From a checkpoint of a small image embedding model: 4900 steps.
Rows from block 7 of a small image embedding model, named by matrix and row number. Rows with one number belong to one channel. Each number is 128 + 32 x the weight over its row's rms, rounded and kept within 0 to 255. All counts start at 0. After the name is the row's rms in percent of the matrix's.
After each channel's rows are labels from the 100 images, of 14976, where the channel reaches its highest value: "strongest on" is what is common among them. Only what is clearly more common there than usual is listed. The data: rendered dice on a table.
# convs0: expand pointwise conv (model.blocks.7.convs.0.weight, 256x64x1x1), inputs 0-63
# convs1: depthwise 3x3 conv (model.blocks.7.convs.1.weight, 256x1x3x3, trained with AdamW), a 3x3 kernel
# convs2: project pointwise conv (model.blocks.7.convs.2.weight, 64x256x1x1, transposed), outputs 0-63

convs0.101 095 [104 152  99 153 136 138  81 115 109 124 161 164 182 127  95 125 155 106 122 124  97 110 104 153 144 112 123 138  88 100 121  59 119 146 121  80 117  78  83 136 105 151 193 138 109  47 179 106 124  41 145 141 110 110 165  64 107 116  86 133 114 145  84 144]
convs1.101 089 [158 114 176 121  85 113 188 126 136]
convs2.101 091 [123 139 114 106 132  52 169  86 167  83  99 108 143  94 128 177 129 125 152 142 117  62 153  74  81  97 205 125 179 149 134 124 170 114 108 116 165 107 177 174  98 105 166 172 115 149  90 153 132 109 168 164 145 160 147 175 153 118 117 133 135  98 128 153]
strongest on: total: 2

convs0.31 091 [104 147 125 137 158 112 123 112  65 120 127 132 153  73 191  43 181 133 120 131 143 158 143 162 139 114  90  84 136 148 126  99 157 104  98 163 155 145  88  97  64 183 128 159 115  79 155 159 122  77 107 108 111 111 109  50 160 153 151 108 145 138 138 157]
convs1.31 100 [209 136 122 131 116 136 151 109  91]
convs2.31 101 [115 135  96  76 142 127 162 148  92  91  86  65 115  94 137  85 126 110 185 171 100 100 146  72 169 108 153  88 143 168  85 125 122 133 136 164  76 108 121 195 193 129 151  71 144 117 165 156 138 113 110  93  63  92  97 115 155 148 132 122 131 128 116 140]
strongest on: six on top

convs0.230 089 [127 131 130 114 178 117  87  90  74 134 111 125 121 143 139 149  90 137 146 147 178 153  96  71 106  95 171 172 131  82 128 116 103 136  95 157 135 100 161 205 131  91 122 127 165  95  55 142 139 184 141  98  94 133 160  90 128 210  94 151 101 111 130  95]
convs1.230 105 [ 82 128 152 144 127 130 162 142  58]
convs2.230 098 [ 75 133 102 161  89 127 122 141 129 159  54 128 111 120 160 175 170 134 153 166  74  81 112 223 104 218 126 107 108 135 147 139 129 139 145 114  84 131 133 118 120 107 120  77  80 131 136 100 105 147  80  88 160 150 162 118 167 121 121 134 106 164 127  98]
strongest on: three on top; total: 3

convs0.12 106 [183 114 100  94  84 128 123 145 198 145 132 170 135 122 120 140 144 117 147 102  95 116  81  94 146  70 153 186  92 124 142 104 145 112 115 158 125 121 107 219 152  96 122 108 138  80  32 100 165 151 151 153 135 174 106  94 136 158 141 129 104 115 150 161]
convs1.12 096 [171 167  78  89 133  99 102 115 117]
convs2.12 124 [101 136  76 202 107  99 130 109 162 191 115 147  95  77 117 154 124  90 149 118 112 115 184  97 118 152 102 148 143 102 146 132 125 168 109 110 148 108  86  69 126  91 108 162 132 148  96 142 144 104 135 146 173 121 143 172  76 152 205 116  69 174  89 149]
strongest on: total: 2

convs0.65 114 [198 136 164 104  66  84 147 128 194  85 126 164 119 102  63 193 122 122  99  70 157 115 120 131  89 132 158 145 137 113 137 122 187 148 129  79 197 113 134 109 108 133  83 124 143 118 134 101 137  96 172 119  96 144 128 110 159 133 168 143 135  63 138 130]
convs1.65 103 [171 114  88 137 111 133  67 144 163]
convs2.65 089 [126  95  91 120  64 127 140 119 220 106 151 150 123  82 127 125  77 102 143  79  80 130 171  83 108 163 129  68 169  87 122 124 112 108 128 118 140  63 142 138 111 118 114 138 165 201 157 142 124  83 105 118  98 149 153 158 122 138 149 165 123 155 161 179]
strongest on: dice: three

convs0.211 089 [ 86 124 110 156 129 167 124 141  89  81 125 163  66 121 176 151 100  92 107 167  78  97 100 147 162 100 129  86 104 166 121  90 115 170 134 171  98  87 110 140 109  47 186 160  77 122 176 133 102 115 137 147 138  99 103 110  80 140 177  91 146 132 119 106]
convs1.211 091 [122  92 105 175 140 100 177 152  94]
convs2.211 092 [118 130  70 168 134  87 115 132 140 109  61 110 165 109 141 108  97 144 134  41 136  88 117 176 100 114 151 136 135 128 105  60 182 139  97 140 201 161  85 182 119 155  94 144 107 123  91 125 122 126 177  71 148 124 145  95 136 126 136 102 182 109 119 145]
strongest on: two on top; total: 2

convs0.42 108 [141 101 127 135 148  89 148  79 172  98 174 150 145 163 142 145  85 134 115 152 135 143 113 148  95 114 183 100 130 100  50  75 100 114  41  97  91 130 121  98 144 137  89 163 141  96  71 115 156 102 128 130  79 110 168 118 135  83 125 104 152 165 133 193]
convs1.42 106 [134 138 155  89  84 136  59 132 120]
convs2.42 084 [146 117 114  94 169 142 126 101 169 146 153 117 155 115 100 169  42 127  98 122 152 125 108  96  95 137 197  86 159 129 109  84 165 179 130 143  44 132 118 121 101  70 176  97 143 134 136 108 183 128 115 192 145 134  85 128  95 154 128 131  88 108  98 119]
strongest on: one on top; total: 1

convs0.201 091 [105 130 186 125 126 113 108 167  90 127  98 115 134 157  90 123 124 130 114  98 129 175  76 114 133  89 109 106  86  51 104 143 167 112 122  99 108 107 180 198 162  81 149 132 119  92  72 103 164 131  82 151 108 112  86 104  70 101 183 152  82 125 105 113]
convs1.201 085 [150 174 121 155 109  88 112  78  94]
convs2.201 102 [165 163  92 129 119 101 117 136 108 140 194 149 156 198 103  96 131  66 125 105  77 148 131 114  70 190 139 166  80 103 149 128 133 102 161 130 136 227 134  83 152 171 109 118 153 126 144 117 119 123 137 130 143 155 159 173 139 118 153 180 123  78 136 149]
strongest on: five on top

convs0.0 102 [122 101 154  70 120  88 111 113 161 176 114 142 173 151 114  42 100 122 136 153 142 129 110 142 145 103 117 157 141  88 135  86 137 163 139 120 154 142 130 152 159 120 149 138 105 152 112  63 139 141  98 204 130 131  38  97 109 172 144 103  58 166 161 120]
convs1.0 082 [140  91 153  87 103 181 126 171 116]
convs2.0 100 [140 160  95 100 173 136 102 119 132 144 161 167 215 185  94 135 107 144 159 123 166 135 106 118  67 162 114 115 122 119 124 113 180 120 183 137 112 143 152 112 171 196 151 125  57  85 128  96 152 105 108  91 140 127 169 113 148 113 159 169  97  67 128 144]
strongest on: five on top; total: 5

convs0.18 102 [ 47  76 152 103 112 148 112 103 143 150 107 140 123  98 153 103  80 158  89  74 133 116 119 147 145  99  64 118 120  89 114 135 113 129 182 105 141  99 131 115 107 107 163 156  75  75 115  83 111 131 124 144 134  94  84 143 100 127 243 135 120 128  94 119]
convs1.18 094 [162 138 145 155  59 128 111 105 166]
convs2.18 099 [144 145  65 178  76 105 137  93 130 143  97 132 131 110 132 139  95 126 129  97 104  75 129 181  80 116 168 149 132 143 132  88 136 173 135 164 165  88  99 106 158 177  66 116 123  93 127 137 123  75 164 110 106 170 195 152 173 185 168 126 161 146  91 135]
strongest on: two on top; total: 2

convs0.202 110 [119  93 165 136 143 158 120 120 158 119 125 129  78 141 168 169 191 156 143 195 130 125 141 148 118 132  79 136 148 193 170  58 140 146 155 120 163 143 137 124 135 125 127 148 110 139 174 116 170  83  82  77 107 161 147 108 145  89 208 160  73 130  92 149]
convs1.202 110 [152 137  70 110 106  87 124 154  83]
convs2.202 113 [106 124  93 100 217 109 179 151  91 145 130 148 103 133  87 100 182 126 159 187 158 179 154 124 130 132 149 110 136  94  97 148 130 103 122 133 192 133 107  98  92 150  62  86 144 125 119 126 168 100  81 106 106 104 148  99 140  89 171 138  74  98  84 103]
strongest on: three on top

convs0.107 094 [174 138 171 118  67  91 188 171 133 123  94 173 161 153 131 119 149 152 165  42 100 103 124 123  95 138  66 100 126 171  91 139 145  97 146 105 107 157 144 185 131 144 116 157 122 130 132  88 137 160 142 171  93 153 185 165 126 117  82 106  97  90 135 108]
convs1.107 087 [111  82 105  84 111 179 107 159 130]
convs2.107 103 [112 150  93 192 118 144 128 134 144 136  94 110 103 197 109 175 126 180 165 121 179 117 133 147 121 114  95 226 147 102 134 130 130 109  94 135 127 120 140 130  98 141 149  84 188 130 201 121  95 152 122  91 116 161 134 144  99  77 128 147 160 138 191  78]
strongest on: four on top

convs0.162 094 [175 154 189 109 128 155 113 108  97 154 106 161 122 151  90  73 129 148 173 186  99 103 174  59 138 137 159  84 126 109 122 154 187 155 114  63 172 140 156 103 106 146 113 157 137 131 130 110  90 159 154 124 139 123 172 144 134 178 155 155  52 147 106 138]
convs1.162 115 [137 102 125 102  55 116 147  89 147]
convs2.162 119 [141  98 107 159 114 122 151 113 140  65 134 166 176  93 182 154  90 134  99 107 108 171 163 155 109  96 174 147 117 130 120 169  55 120 101 178  60 126 134 136 127 135 133 120 193 143 118 172 193 156 112 126 116 144  70 119 138 110 143 107 128  82 178 169]
strongest on: five on top

convs0.164 112 [ 67 116 189 100  93 136  87  97  58 109 162  84  73  91 114 117 146 146 175 127 133 208 132 139  78 128 188  82 120 160 115 108 107 163 154 146 157 121 140 105  78 138 113  94 140 152 135  97 111 139 149 118 156 130  92 166 145 163 114 115 147 128 136  62]
convs1.164 101 [ 86 100  85 141 172 115  85 131 101]
convs2.164 086 [ 88 158  92 167 165 144 104 149 159 186 153 151 188 115 144 105 113  88 160 148 113 145 165 134 125 113 169 115  86 153 165 134 186 106  70 128 108 121  79  55 126 114 139 136 148 199  94 133 128 159 150 130 134  81 118 114 180 130 133 124 109 204 107 158]
strongest on: six on top

convs0.3 100 [126  85 203  92 119 114 115 143  87  81  99 139 148 158 144 152 117 131  99  54 146  81 132 100  91 135 130 131 131 123 128 103 175 123 133  93 106 121  87  98  75 108 135  87 166 115 135 136 145  51 161 176 143 173 115 134 114  61 156 158  69 108  89 142]
convs1.3 103 [212 117 131 123 105 129 131 121 165]
convs2.3 097 [153 111 108 142 156 122 137  93 164 151 135 138 142 119 192 133 116 136 127 148  70  49  89 124 110 188 209  73 107 186 140  77 123 101 106 144 140  56 125 158 120 138 120 130 137 109 151 147 119  85  98 115  69 187 137 137 141 127 108 132 109 164 125 174]
strongest on: total: 3

convs0.136 094 [115 143 120 116  91 170  61 111 138 152  79 146 166 150  84 134 103 111 159 197  95  56 102 124  80  85 116 129 149  74 116 158 165 149 101 116 159 107 170 143 154 164 117 129 109 166 132  79  81 133 164 108 113 111 115  97 145 176 141 157 112 170 144  68]
convs1.136 107 [101  90  98  89  66 117 137 112 147]
convs2.136 092 [102  76 126 150 168 154  87 125 110 103 136 141 191  58 146 136  51 125 145 118 145 143 152 121 101  49 171 109 151 139 127 165  86 124 138 174 126 155 100 141 149 128 121 127 124 181  72  97 147 143 166 124 113 104  71 103 156 115 114 158 133  59 172 120]
strongest on: five on top

convs0.200 106 [ 81 133 148  88  77 115 147 100  99 156 119 188 139  78 126 140 183 170 116  56  84 143  97 133 123 117 141 133 163  97 103 148 103  85 135 100 165  81  84  99  77  91  97 120 119  99 148 127  85  47 111 154 140 118 135  90 152 128 131 155  71 115 154 131]
convs1.200 087 [187 143 132 129 111 121 122 120 199]
convs2.200 102 [115 121  96  98 158  61 128  99 134 156 148 131 101  80 115 118  75 135 140 154  57  92 156 118 116 118 138  94 176 115 125 131 118 117 118 172 119 107 215 152 180 153 128  74 157 126 143 148 139  73 144 111  93 187 135 149 174 206 116 137 102 156 115 110]
strongest on: six on top; total: 6

convs0.158 088 [126 173 142 136 107 138 128 178 140  64 181 141 123 109 177 159 134 110 139 114  63 126 108 118 135  71  66  86  70 161 100 126 137 148 146  99  97  82 146 117 135 156 188 198  91  71 151 128 114  91 105 156  96 149 125 147 149 136 127  98 127 142  69 111]
convs1.158 089 [123 182 168  81  99 113 122 109  96]
convs2.158 093 [140 143 109 151  85 102  90 171  91 175 102 140 132  96 117 124 120 168  88  47 166 104  93 111  75 130 115 163 151 149 103 143 160 158 120 182 107 150  84 135  89 172  97 119 185 136  83 129 138 130 137  55 118 120 121 118 129 199 160 120 187 139 136 137]
strongest on: two on top; total: 2

convs0.116 101 [132 157 151 163  87  94 115 160 142  94 181 146  90 107 164 175 143 108 159 150 115 128  94 143 140  91  51 116  93 111 131 155  68 147 174 111 108 157 137 120 135 135 130 172  76  84 164 131 121 119  88 162 105 188 135 124  96 175 160 138 132 218 116 117]
convs1.116 105 [136 135 209  89 103 129 120 112 124]
convs2.116 084 [127 156 113 128  89  74 109 163 105 118  61 101 157  84 112 127 108 112  85  64 135 104 102 142  63 122 131 148 162 163 105 119 170 176 102 164 153 170  62 149  72 133 121 142 118 138  80 166 155 135 141 114 141 139 157 150  85 142 155 102 210 135 143 139]
strongest on: one on top; total: 1

convs0.217 101 [ 92 122 179 165 126 109  85  78 121 116 122  79 126 112 112  69 158 158 104 116  95  60 150 132 156 153 182 113 115 106 108 128 121 121 193 135 144  85 130 124 137 102 123 129 146 116 220 131  62  51 164 125 136 129 116 110 128 175  96 121 143 161  92 106]
convs1.217 092 [ 86 115  90 106 170 122 108 111  74]
convs2.217 092 [ 98 172 169 174 199 138  90  94  69  67 132 165 151 112 148 136 165 163  85  84 129 161 149  46 140 112 143 110 101 171 131  95 122 156 160 153 122  99 118 143 127  99 175 153 134 121 146 103 120  84 105 143 132 148  97  74  79 117  85 166 139 149 129 114]
strongest on: six on top

convs0.92 099 [ 93 124 143 163 120  70 153 140 139 161 100 147  71 136 114 155 153 156  76  70 120 160 122 142 157 140 134 113 154 184 100 139  88 158 124 173 117 127 154 173 130 179 171 103  62 120 170 175 105  95  73  92 160 108  92 188 115  89 108 123 134 128 169 111]
convs1.92 094 [ 93  75 100 101 111  99 160 164 142]
convs2.92 095 [128 171 170 146 137 136 148 135 109 148 169 141 116 165 150 115 153 112  80 159 130 137 110 104 111 120 150 137 154 117  99 114 188  97  89 148 153 130 155 156  35 168 236 135 139 142 151 148 134  87  96 133 101 120 148 134  76  59 138 162 129 132 188 119]
strongest on: four on top; total: 4

convs0.167 104 [ 85 135  92 136 163 150  57 136 138 128 189  76 101 125 137  95 130 129 134 157  99 115 158 112 160 107 166  57 223 153 105 132 115 131  93 135 121 107 131 123 126 167 107 147 137 181 122 167 107 154 146  90 145 161 158 104 141 184 159 150 114 166 197 149]
convs1.167 100 [123 120 150 141 109 102 163 130  49]
convs2.167 099 [113 103 118 115  96 119 136 132 164 120 103  95 147 110 110 111  93 119 179 170 133 147 162  63 165 132 149 105 187 146 109 100 176 121 138 183 110  55 100 165 142 116 169 162 152 154 146  96 120  76 129 181 190  88  66 145 128  78 101 123 120 108 173 138]
strongest on: four on top

convs0.128 098 [127 156 136 164 120 116 144 123 170 143 183 169 134 132 121 114 130 131  77 114 137  93 117 110 160  96 143 142  44 146 181  63 151 143 131 177  85  76 148 120 176 133 159 149 109 106 110 135 121 138  90 140 103 162 105 102  92 194 225 128 125  90 128 140]
convs1.128 101 [129 119 192  83  91 131  91 144 134]
convs2.128 089 [107 138 103  79 133 162 157  70 146 148  72 131 127 104 135 152  93 101 101 104 205 136  94 166 116 127  83 108 110 130 175  83 172 158 125 146 209 127 120 121 124 149 131 149  81  92  78 149 108 149 140  98  98 126 173 150 109 168 167 154 151 188 113 168]
strongest on: two on top; total: 2

convs0.4 107 [106 143 170 126  59 115 131 133 188 159 155 191 168 109  95 168 180  94  95  89 156 158 108 142 110 103 159 174 149 112 158 126 100 126 111  57 138  74 134 116 149 105  97 174 137 136  89 144 115 105  97 200 102 156 130 121 105  93 127  84 102  96 147 108]
convs1.4 091 [175 114  93 104 140 128  71 119 167]
convs2.4 114 [113  94 107 123 102 126 139 109 176 143 139 187 157  77  96 140  72 111 150 106  74 127 158  98  91  97 156 123 175  90  90 157 131  92 111 177 101 104 172 153 197 129 103  82 102 164 131 117 137  68 136 109 114 161 119 179 135 152 148 158 113 171 190 122]
strongest on: one on top; yellow die; total: 1

convs0.150 084 [185 139 174 118 148 124  79 115 112  89 141 110 107 127 120 129 102  80 148 162 102 184  69 136 103  76  91 136  34  82 162 152  94  91 109 123  91 120  91 131 136  96 136 134 135 106 176 142 194 161 137 105  86  97  99 146 146 105 117 182 126 138 140 102]
convs1.150 099 [138  89  89 148 137  68 148 145  90]
convs2.150 092 [129  97 159 142 119  99 153 117  59 119 156 123 148 126 116 139 168  39 137 152 109  92 131 128 102 138 161 169  82 128 106 128 146 143  81 109 106 173 169 186 121 115 124 162 169 128  85 124  90 103 134 157  82 145 128 166 148  60  97 192 170 139 134 184]
strongest on: one on top; total: 1

convs0.100 096 [181 127 128 128 131 129 100 116 140 105 106  93 102 114 127 135 160 109 153 177 120 175  96 105  75 173  76 135  98  93 135 112 129 116 151  99 125 108  71 186 121 123 172  82 145 188 129 131 198 191 157  90 124 117 125 202 183 181 129 126 113 100 121 132]
convs1.100 108 [128  94  69 158 157  80 148 114 127]
convs2.100 103 [140  89 182 164  97  56 155 101 108 170 106 115 115 117 139 119 140  90 149 128 112  98 104 105 118 184 173 144 133  92  74 132 152 114 112 114  50 124 157 170 113 111 109 123 157 161 116 164 104 119 188 115 133 113 154 120 196  53 129 173 146  97 120 166]
strongest on: three on top

convs0.133 096 [150 175 193 134 108 140  90 177 118  94 213 185  95 177 129 135 144  71 139 136 176 131 124 149 107  84 149 147 103 137 139 164 184 136  99 116 111 167 168 147 162 104 107 129 150 155  88 128 170 181 136 120 111 130 127  94 105 109 183 113 106 154 123  77]
convs1.133 097 [168 124 183 147  84 149 147 165 137]
convs2.133 114 [ 55 132  85 164 145 127 119 135  76 165 121 144 178 104 110 109 168 127  88 126 138  85 100 118  75 196 128 108  94 143 156 102 127 172 162 106 148  87  54 149 105 177 174 118 134  88 118 124  59 120 142 125 118 141 138 112  89 152 135 160 145  97 100 179]
strongest on: six on top

convs0.171 094 [156 173 146  95  56 155 110 149 163 127 229 146 134  73 128 118 118 174 126 123 170  76 116 106 126  76 157 147  75 127 105  71 128 148 146 152 103  85  87 124 101 111 153 135 121 106 109  83 130 165 116 138 148 129  81 155 137 161 197 137 128  99 126 122]
convs1.171 086 [114 124 199  98 102 153 144 163 110]
convs2.171 091 [102 110 101 142 140 127 171  63 138 126  63 169 164 117 114 158  95  77 101 134 172  95  60 151 109 129 108 130 120 112 191  80 169 145 113 137 196 142 135 154 130 109  68 144  61 117  91 123 119 130 152 100  90 146 168 127 113 156 167 149 120 154 105 170]
strongest on: three on top; total: 3

convs0.227 084 [126 154  94 132 108 125 124 159 144  75 151 184 101  74 170  93  80  79 111 114  83 110 114 152 159 113 156 115 114 166 131 125 109 167 140 165  82  77 113 107  87  64 162 156  49  70 121 133 140 151  99 134  97 141  84 134 135 144 194 115 119 106 127 102]
convs1.227 098 [126 181 160 132 131 148  81  79 108]
convs2.227 097 [173  92  98 150 140 108  70 148  79 133  98 126 168  91 148 145  71 154 157  32 186 116 112 142 113 135 113 135 118 150 126 116 144 133 136 180 191 172 108 159 104  96 108 151 134 125  97 113 132 152 156  38 133 136 144  93 137 171 164 141  88 121 117 137]
strongest on: two on top; total: 2

convs0.138 101 [111 164  94 149 130 109  51  65  99 102 145 140 125  91 128 139 153 187 137 110  90 124 110 184  93 113 149 190 141 165 156  84 136 169 140 133 128 171 118 122 129 110 139  77 104 117 147  83  65  98 181 152 165  68 120 133 121 136 131 102 137  69 157 102]
convs1.138 088 [ 77 111 151 129  91 121 164 112 181]
convs2.138 097 [ 95 132  98  45 144 112 105  78 154  63 125 116 135 120 157 109 114  95  73 125 156 121 144 115 138 110 148 106 112  76 132  92 146  95  78 111  94 124 162 161 121 119 134 109 155 168 100 180 148 105 173 157 104 187 190 161 190 159 120 107 146 118 127  72]
strongest on: two on top